From a checkpoint of a small spectrogram diffusion model.
Data: trained on short made-up English sentences, spoken by a formant synthesiser in many voices, 26041 training examples.
Rows from block 5, named by matrix and row number. Rows with one number belong to one attention dimension. Each number is 500 + 50 x the weight over its row's rms, rounded and kept within 0 to 999. All counts start at 0. Numbers have three digits each. After the name is the row's rms in percent of the matrix's.
# q: attention query, key and value (stacked) (model.blocks.5.attn.qkv.weight, 768x256, the q third), inputs 0-127
# k: attention query, key and value (stacked) (model.blocks.5.attn.qkv.weight, 768x256, the k third), inputs 0-127
q.23 104:489542548442472574473478515478475467546438509401574481431517456545527473515459410566432562552532505412563585478486449485468456531538540433556558553463554459480523490556534564454534438441436448482424478585456511458517541514442546477477539525528501557507383526525478528537470525528541525436522501421610549457489435543551529515483511500420530532421513471487504466487547507467482554586427
q.24 086:379575473452429437552450425438477524530433435517480581403542458555484523474608489431504408509515571428499414476444538519535476379489538523424459566557430496578421519455561405537570547403490480459537532517595556468374530438498534502499464598532493488580446490523559493398459507430504472506463530429400393488447538486428465497411487503430499515458537410412506477527493497494529497565498
q.25 095:440497554486577526557500533449538482510457452454556476531547567349595544537463397590482567452552413518500533468520488525440548474465498495526502569394589533463509523573423495571540494575535424492380571495547426432530581466420397463479454571475549560549460598502483507539451523409447557494551525463458439462580600556481452469477541430550527570493606517500459482455554457433534513485491
q.26 098:422566527540459506570485479472534513480521451464533487478579502519555523450492451590469501526567495482598390598458486515437494469493489510541553551405445520526620467528528472445543532498354428457464504567472529463527469535493459556445503464554535464498538488443379440541467516565510502494520435489575452519431528507533520582494540487488507596520487481500585371500546538460457536521436
q.27 098:480476499549519542513477590516551592565487472541448435506551562513495474439519522450469555572473514468555482601495505500555410514476473533457546471558574546543600505529475522523517388552557515474506522476521512468442485503426496554482582516571394473483531411519514591450506555559469477459570442456504498491430344459545513499526592593434462427496451499529530373583514559485482446573577
q.28 099:418478604439563565465585480518560501470487437554539583510441509482452465458593500440599497477531518480447485545472479505504417425447455524436451511638581469515470516409497530438462539537546456514575574467560496496569448551542505414522600535509562525518520496459518521454504443496494561447527422523435509463472496527445476516491477615462501472453485437423483572497524577474473564450530
q.29 094:471602508469582458527569524487527535518500457459535533407421552470435532499448462451604538412551453431549511467518472513591567421505507422462508589473573520435445493516527454477496497495520540525460487556514449545416509391554502481482470488503524489434441534520512522406515510560492428425487487390425423496546468524477490482423470537519519421474436541501474452468518400474501591482443
q.30 106:604473503526452438497527556507485503515486498456428545546562502535606475544452492567412507560472538440539491573481529556480502544448531450544600550578509501500529582537489525429569416614428494454517494507460478496515451468470554442554554503411463571526497488484472501576432492527485523643553529488507547568519413551566449581510528426506507462521524524579475465448523471438529475391438
q.31 095:557384490579511439487493512420439510556528523569498440469469512540446496470471526583454406480486475541466652499472455509479521556542469493492571503564483459583494537570498514502459565529518539490455406424588456529491490499493517546651459438570563534591509466552480572598510424519573523580544534531487529530512491554462478488565495447569452469541548486597424399460516506508548460381465
q.32 113:574457504572454471552402530499396564476508538502529520548477574491458592437590500496525493496366547531550541497586526464487444485512430492483542490527401596522506505513494514494438514438481555559523420456472484553448428479457622464430471508431443525607550497465480507509496452506433506639415556537571528597434510469524530541544519529465537585416451594482491494498472510456517518529516
q.33 101:440538577532505562379398470471538488517533550506507467480603479475583482484478531378493516505518474598486488451394586468526471497444524489439463457419445524501481468499506565498525469444564529422551491461552468613585513510479418592376489456498554432410522528464537483398507525497568591446512423471488522475466477486530453446499460453509501470546530483573494467597569611508470503478493
k.23 102:433522551553446410553502507572562478495448553502495493542500486534393400563488433533418440586524451531519508501494464470412521463510545477565442386502453436516448524424521551540454563484495504443548446476418466418489583539498446516470467477476563493530437522507496487418478496559523535613523505470594452517430412525437467457584482578498549556529502512538477493572533584546459562538467
k.24 095:516515523531555450557476508430553522530418536543478418375580475538521458530524464465497514402516504425477435565456541405491432460503468442522427518438426526643431492489567487474557533414441479514585409471517538533501516486471523517478449464473595488579497528454534504472444558462471506539495446598578555505507519407475439529413536555462548541485421483461533455492550561501479438548558
k.25 097:562520562581430463542490570502565435544608440492517420447481580464529459545455456608431538516461533522555481495436484507535496537485492420520527493525520591502544470534397554563515486562536527448476539557475493480567455460509493445488494600563478490607418490550500520461526495478501585566551538364449440490422489550491532428519514594492497575543522524440493409552538514502477487494545
k.26 093:543649548535418588508429404523460451473550510531495490545549494430475418478505571478566585527509445494550543467371535463454504534462563497586436561457432476483536508371445525534545544532551510562459471428485467477498540492506445492382462502636441471500406468540457561395499536488541477480559414512490504590442518512500505431484451541465387520578468522538506522456520477432555590539514
k.27 092:478483501543539518480461466522520432368498543593476519499449545479491455458479508540509495439556458522491470476426442426507495522487506447491478524512523470484408465495502557563542561468562519566480549467542519474522674451572544498469477508530520549433487592460521420535580600469484440466472515502481489465519432444503416396600560584448446432578492532509528530499522562549445530530509
k.28 126:441433554520604489464577529523522500494493562568563429520537572525507493436506464438594551514499481569541413572494464462462514442506504507390433507406511540427510509495467518443437507513435489460496471458406571476491466544545520450454516450512510524471532422456516497415467540603496557541574304551574553489487483471554445533443477498453537444522539539553495470488593512521472517556526
k.29 100:510504485488523503499572469463561422455479537522484472467458530533534465594454536501535549441580441490519431504471503352485468491522524516489449557465559451418496430463484489434479524390501514594537482452499600474470444573553453505463546549516560511546445575579496486449537549544602459520476559525570637475517518478475496539435442594566563514521533462523537388479622527489476636529410
k.30 102:531591537486444520469548439582547495507618449434504576459498440413460515522557492484412501433495496491432461499449441469421532491427565405578463537569516463498491532405501479507489432527533523573548476417458451503530561436524497397453578472438526433589490510548468453594496457492456485534511521473502431574598499587475486498437532430546561477476491556475454502516445436495591491434529
k.31 109:560538515416453474498459544489484634477502544511448517421491547446554528517516541517613445474499581479479590466563533589482554482453503471498576543504555502456552498578458455362522495582507594503434448539501394494452523555527492578635494456420436499499461448497544471550541516478501437527522590411493481532509462513529513498459545380561475453433576539462411458526378516496613449433487
k.32 081:541581442516543575466452480422541554485569478410436498462519488402544464501470461451475552504593556512534560441484561475512475473502559552509504464451497550514502477370501446594553559543473502584510481482587517491505523412451497512446545446465513471481388508516523485466509478527497481521484428522452492454487486443485509544522525529447536483574509427577515534452536547557428505561550
k.33 096:499479482483640558493556480470498486472468520459465410544500506487505469508524348444547499466483370516519453544435540495449461616450546547592442439432593545543439538451497448579528424551538469537489468512442433562544557444503499440457407549535433549510473496501511510544491485458466525562468555577531506420508496442520441465524549576577576597520562529487485604485371507539545425568520